config = dict(
    model='image classifier',
    crop_scale_min=1,
    horizontal_flip=True,
    color_jitter=0.1,
    mlp_ratio=6,
    parallel_block=False,
    inner_norm=False,
    num_experts=32,
    expert_mlp_ratio=0.5,
    shared_expert=False,
    loss='cross_entropy',
    optimizer='adamw',
    beta2=0.98,
    batch_size=256,
    weight_decay=0.1,
)
Rows from block 9 of a small image classifier, named by matrix and row number. Rows with one number within an expert belong to one neuron, the router's apart. Each number is 128 + 24 x the weight over its row's rms, rounded and kept within 0 to 255. All counts start at 0. Numbers have three digits each.
After each expert's rows are labels from the 100 images, of 14848, where the router gives the expert most weight on average: "responds to" is what is common among them. Only what is clearly more common there than usual is listed. The data: views of escape-time and Newton fractals. In brackets: how many of the 100.
# router: router (model.blocks.9.mlp.router.weight, 32x320), inputs 80-159
# up: expert up (model.blocks.9.mlp.up, 32x160x320), inputs 80-159
# down: expert down (model.blocks.9.mlp.down, 32x320x160, transposed), outputs 80-159

# expert 4
router.4:139089142161158112162138160084138109081159089148148130130084086133160134150090153125132165108164105135136148085117102117134101119152121131142148098089148121119126099101141133093120100140162158103134141158128113119168163104136116119140081109
up.0:098116175136121115134133109193120139147138101133133126165127143152126120137125113121168127176112135132104095144129140108148164111121109154100112154183108148163148142148134110130125084103155110105141111100155115173100120130101148161095062112
down.0:063171123091162158109145172110114153156111130102135151150128098113130112136151136136152114112120093112138135143131156130153119085133155143124159165140128150147113139137144127152093109146154133107131153147124121130119168115131107101118086126
up.1:117139117092111125112124128134129119150144143110139088095096123093091107086126104140095124117079137120069125125142146085087143136106151120148106068072090119111099096148114135134086104117135118144114108127092104078108109113127118105122151116
down.1:143173117114140120125086104134124130132189085141162131156131148147150120123093169120126141131160105089140153121161116152128141107122177146105187110114109111106152141132123182193133115146163123081145148132164131136156121131149132111157106144
up.2:122105145129127126140108116126139152132126113142096116132147121135117124125164104105102114113131102076130111145103161134059110125133176134136120135077113069116113111123123122113092173150133131128084145147147097112097142109154162100138197123
down.2:094162134095133149122125129150138148131126147127118105083088134106142117128133106121097152090162167126121143157115141118137109113150166152131141092093135057038165156131102155113060129136163142100153136110172098088135164063125152121115157144
up.3:121136131119110076144128132115104115097112126112144129075120112095103153123113148091160095081105119107139109121116122156120145157090154089117086162137091101092127147120084103087108120134126145135108107141114090105115126142155097095119112125
down.3:142080110110119133120116120154149153101171120134119165097091111124147141152112125147171161095141148126080120136114107146144124133148110172142122142085139093108128089139152156152142093129116089126123148121113105138151159096110100120154127165
responds to: cool (58)

# expert 30
router.30:143114112108137074109116136113159135172156095134142086118094121113164155098090099107107145090148139128113128127126108139115088156168097143120131122120133093098137089108130138111150087108130109095107132144138172129143128116125144091135102108
up.0:149116062110095155175169131195146028131127146122111136142136109114152136148155172116184162151131137161139105127158138100149162097097138114093122119149112141100099135139093115129107138112129130091104110121133119132108166148148124116116131142
down.0:128109094122152120164122101088136146106149115113128137120126175122122095102149131120108129128141125130086129133125158162121129117161075121143094176204119196160117135148135110129155127123148139123111108118131143146118138144133130136124150112
up.1:111149141124113111133139150136101173086091136107129106100113128100123097134127139146112122146097084122127116150099104127108144122110166098109104155127108141132117171148133162134144117139151125152099125140085143130130115101163087109148138136
down.1:160112145133110108113113136139127153136111125124119156120138141103135144143119116129117135174116122095164149157116075096096125086156126130128108157153155134138124122093147116157124148122181102158093176139111128154115104141121161159104151128
up.2:139052075095117109122132117091106166084143105135085134107137167147110160120116134135132134110129061110088125137101171076100094103135096125096120203155139132160145097133121069150107114102143145130131108115157122159129155113081089155076121121
down.2:152135143093123179130167167190110182101159160112101106147132109122116083109114129151121173166161117114148108133148125126167156150140133152143123115139087146171137175117139109113135124107134130161141125138112111152150131121106136185125076120
up.3:102118132155135076138062086137152089157131145138145131175086120148135102129136126144089125120120104155133129117141142093117124103099102116140151087146131154139141129107115139143123074132145137098144150097137125148135122141084140107133137102
down.3:131119107140115133115163148148138174110135130141117110110102175115108145108171161102105139124132154112131143155121140147083159113116117096132118089140091147170111112107145141179164146134151112149160103123126123179142111158148111122140116123
responds to: pastel (62); burning ship (32)

# expert 15
router.15:101090108134145131122106135077138111104166065136113154161091103135159128140073115104098107128135162138139155089110121076101089155163075115136123111110125083109105112118128171136120089114136163132139117111127143099102107105114112121154076131
up.0:130089099122113100162100122142128154119120108083138138139101111141140127161082120138140105149117120162138154110125068103118119145121119132118117103125124154123106117128145143148118136158163128145163137146132103123142112143127133145153114105
down.0:151098100099130182100158144133132125134150099107144184142115147081150086094149149131105131100155101099122099149136146144113150109128128120088105139152129155158101119150110117148096089097127099186126134120088101119166138131150123171138124120
up.1:132150096107063116121120073138122097096109132075102096086101112086144113127133107139135131107093101117130113126124155113121094098169152140118155126112070138139128088118109100101126128123101107111091082150095082123120112100164095097120141120
down.1:124119123107092128140106154166102131118140081130141162133155111111154122091143107113150143161089138101102103100105143146102120133144122135162156143139140138102098151142194109115133150132119152132127118086134185106154173151117121145109113123
up.2:154142121122149126152111123153137145145081102139122101130092140085119128124138147098118115142106162117120122099166127141134121156139189136125155091171127140155111106144151126103143140131122138098120099141114128149123109161126114162118200145
down.2:107126130161122136113113166137142088186174143149118156181115128133103100144131136088149155148125109130125159160141133125156155125158108128138096109111123123144102140158130131131136152115114115140142108100157132121115127176151120115131124135
up.3:152142121098087116156115134139104191096114149128148125131141057108110130115099110108111112139118149122130135145142092130123127127138162119131134115121104134149062122120136118122128180128119121115149144133099122136148100129135158119113169120
down.3:139132129124105168102122138150121135108144132107125176125150154103102090109138106148092152107113120107114132171139097138130158107113149085062125161147124143146098134136098102125123141112126108137095121117085094117179131105147084137158148089
responds to: cool (35)

# expert 24
router.24:105070152109155114128099120101152090107131079145126099134097083113110145084104124144114127102107136160111123136107101096123088121173148106140144106095103134108137079087099151104144121124170134129112130164109151115138113100078141119127083145
up.0:138150127144158099155085159117156129135129127129098050112128119115136128110124087122083111092138165104117132098118107165080116140160147113115171118104137111104131106107121107130091154131167133100126166146119140099140109090076128096126144097
down.0:143150125170134124125140114080163156149169137174128155136113136160152133063124183095072109122162134131121098134164150127115128141157187147119101095116134136134090133137141144137116139105102151108141149130114147142133125203106147168119133153
up.1:140179113120132132124097116134105106087108139112112094132148127131140133098138102122079114116145126097106141099124119144069100106117154124113110168120115115154119100116123142090120151118160093125113154146131140130153079067088136118150157108
down.1:133149139156150103135081120055140161172129099144124156140160146148119145121110149127068114104149091110157116120126184123124105148156144131143157117128157144115161144119153128146115170104128143141162148160114149115143126130081184128156165126
up.2:154135089125106106127083114068109129101139097113114059085098119140132111099103099148041120086117122126151126099123118142119096088138154141135159093134116103119090103124159114151128123120141089102122099167118127119119103075110114128153109137
down.2:113173113146101111129141178099103147173163115163113152160098126107127124105159145110081147137176116102092135127155143143144107156127130126132091114127168132159145116150099142125124113152140114118153118110114141118086102172127154133129117119
up.3:151109141144137166081099124110104179151146077160108083169083142117128114131133135142114147096134087177104167136124156117118119125116142127120135084123137132125155133085107135151121119133121116117105122129126125121115148127119122144144123140
down.3:126113130149137104123122102174127141179128143112133134126112112149092108170121190107145113156117146137120109153117135107139147118157158140146121101081149144127183157165107132108092131149113136144137094171117111115127093095142156128121170127
responds to: cool (67)

# expert 1
router.1:125065146165149135134115172087141137098155082132091134086102074133152114108076116126110122142147152135143141112111078113103109151163077130147115089105145106109103120138136137105142135096171149159131106128125112147129124123109132133125111170
up.0:125135141146137153109137134119125095199090161147144136143115131117119115120128116102138148149117140123101109124137152114094136104129139088110107139161092160142156118150106140067128087101087120122116122109137104132113137144125066132122116124
down.0:121124133116095159102118127167142104126110138161109157125159149107140146132171148159124133108119082149149131132131124143149123165156138119151077181136121130168118114125132141142124109101095130139168135134161136130124185140117112173139130149
up.1:131079162121124096099172117086120094119121076150058104089149091113138102102123098092120140137126146118141109144115118112106145149122101102105112128112107119132186122132109121076147139123123128158113116135117109127127116162120102130116138139
down.1:117180113113102101125107123120108085114139140140069104104197162077126166174160091123127115099081114154138156112125182170109105121145184111114114184144115137125119122145138113156142115118114129130127140163181146085147109142131142141106126097
up.2:124118101127146090114140131109131126099153100161103103081113076147167121129081119123136124119133116100136109138122078143140162148141103141162113082106140126129084180146132106183115174138141122116145112128132125125156141133125129140109146138
down.2:107139118116122110123156096149123145112139091155101097106166138104138094162141074075140120096105117117113103133083158120099121114136133127073128183143152144132120160164100090144122099130096090158116093131067091151148103145165093114160159119
up.3:128154119143100111093100114136114124153102137105101143078169116100112129072104111097097105097129140138142135102117105112075112126134142082111091158088135113096143154115142159107130123105125128144087143119119115116111074082129076102117194096
down.3:124126155140140114157123166123145081131142136122126130104156134098115153137147115151124125143126111123113119133140162157094127127130152147104115163107137128115090083136127086160119136098104135150111142101124116134131108121126125108100087170
responds to: vivid (46)

# expert 14
router.14:086124146105118156136128084145127119149057139122148087153102119116162157095107096154084140104103128126086096122121145137112097148130172098085118131118096123112163127118107141108143125142111100093077134126145151137177051134094120117171134124
up.0:129125120109145142075126104147136132111159121118114139148094162127089166098166140124111121116105153128125135114129167154146147139122140144121106074145090140152130138145078097116099049107111092110100115123139159134122160149132149160161143124
down.0:141115129125125135112160132190128171149132186093119181125134146143144106094165147102146147150142115151110145175124163137137147120112115138133121076146142183150127168097133124144137106119079117127148127102138111155103086152107110110109111158
up.1:111137116137150115144163106135142112166115134139139099094152123122086139125132111130144147159139148151129145148104141142125130136140158130144131139039114053029166128134110134126102152108106143151141136117150127076143099090139131063137146136
down.1:143114150163147143109135168118132170108141122149137131105122168134114145148118165081150165172140131123154079138080100121113159155133119130125114118095159079109119143132161156173055152155107146158154122132158117062117130079160138102092110127
up.2:150140170139142137157076128072135132125129088172144102166106157108140124150114123146067161048134129111139109069112151160084043125157152136118125138145125149182152073123166155116124152147157130146133122142125119152142147121081151146132150133
down.2:136127156134146108134098139085144150116131099115123145126123123185145158141162136126130150135148143134145159078148146113151127127147101121140137091158167165156151062112173165121136117169135162104171122128166155135088133165095174134126137132
up.3:138159178147126119158089123071136141124106100147102102144145148132170124141130094175121163071124128122127118090119133155084054145148170105101128142172141149174149089130163141102128190150146154151107148139133119145149145119075137160128141149
down.3:149122158146151111116075176081139153117137099135113127145143135155112145125135147113129146140157145143144125065185138148124119148136138118170169119155169150132106097129150131143112145144164155123145135135125136168124133183097173150137123139
responds to: vivid (99)

# expert 22
router.22:158085155165160160141116164091144105109167093176151156155100123164160131152112140147118113086138144132146151095106092088125100130134110094154154080122168102094125079098169144136136094148130139130135131123151158145124124114121158113164063140
up.0:120152148089080122136120098136106132127114144093129150188099130150103067148172120083162083147096129144099117126096095149096137110141142161110146147120157136114135146116115137145098118151103098148099112104096087116126108131084077164098131107
down.0:154122133099138110159093139128156115086130135168143145126140153107140083094102100115121142153129112154134131142147129116132126104118148159146121124118115103127106103071136144102151097119156149125126155155194145132085112090130156119160164138
up.1:124090162089136109139101044112135164079141120116088112113137156115112118094146094128092152113153097114175116140144131118099078151106134120145134142172109121131157128115139127128110133122128129092106129105127159163154125119074122119136084099
down.1:138153140100188135125103178107153102167158117114106102120064131142167147108142132125141110138122178097124112055139152094110136086152101148153167173126133173167130150170121078138100105117143117108108145124123133105119116145123116139126103177
up.2:109123098116146117155133096114101084117128119100182090124123100103142118136077118136105138079129113127127113129120134100129187150164119155096131149146087143110147141120148163030139107106124168131129133156140128115138102095115099167149079189
down.2:133106120108100169147155125137104110159135108141085151086152159079093156114174136094105104143130120127145107153113185120098155128124102107122124154121112115114149121091114102101111144105146103122129101086100094086076150099118086118126119121
up.3:129133104098149124127150112123088086080109148124180113124178101138105135102077105123126129091136160107123105151157078124129100117105107109120101152142110140118067142137122140062117121108132099125134148128112097135111120106084138101106128098
down.3:139162095086122172112089134177122128142138137146101136125132140111118125129135129102115128136098083099105084130094147153103127089116152084096109162143100176156129096143110108101145139090119113104111144155104126104122132127140071187092116087
responds to: cool (58); vivid (33)

# expert 0
router.0:088135114148155101109100124065108094095129099133088092131086096136120139128120115123088138091086124116128158068107112095109133116156086126129092083096119157103125136079137144090103118156132151126100120083172097124123137166158101138120153123
up.0:124146086143113146140142135138146061127117136137115093093084162118138114147144083096155115130144115163098101126148111152160168128143093131116127068096159175124074140151150139122144127152145147113117137126147128131109134152147129122159144155
down.0:115115097122126151159138087139137094137144125132084188168155150110141115126102167114128117134135125119166126115138143132139123112111119111123091163192130197175114109123151129132140117087149111120141121123153139116115156139116111150133157121
up.1:132124112087152116073120109133147211126138100107142113094110145131110138091111134120118149095128135143108123145141090141114124122147143144135147148135149091127116110089103143102110109131123107137133144105095150131109118112146115153143175081
down.1:130134087111152165110170107144116163144156128141150115163117105062112113161109132103140146149144164120119145105111124097107184159160175147121139091118170137148118140130176121118151127144146137085173095149133118114119161129126090126095132100
up.2:126129126150099106119103140097115197129155098142138151140166129147126175122094106110077172141153134094125122098119096148126088105145115124148156162151121120090146087084153148133122123110136149137128135111128119113123121112137111146110159117
down.2:133142115168146131153171121151086131175145137161147102129104131139130120136084135089155153171143126172122141116105090119146125141137125120164146129137156120137112113157123135156120124141193117112111154162154158159134150142105141118075092097
up.3:149171130092150100151154129140151174126123074131134109076139147102181124111153109114085142118154153138133119107144095144104111162167172116118135096126104080080123111084133117120135122118143108105162071136091104121145087137158119144145188130
down.3:137116131148181141108134181156075136156161159150106157186132105118160163165100104157156147140135142121121120085148141145153145141148121134142145132102107153127102170139172155087111146143151124087103142153125114106154161172168159131150083139
responds to: warm (41); vivid (33)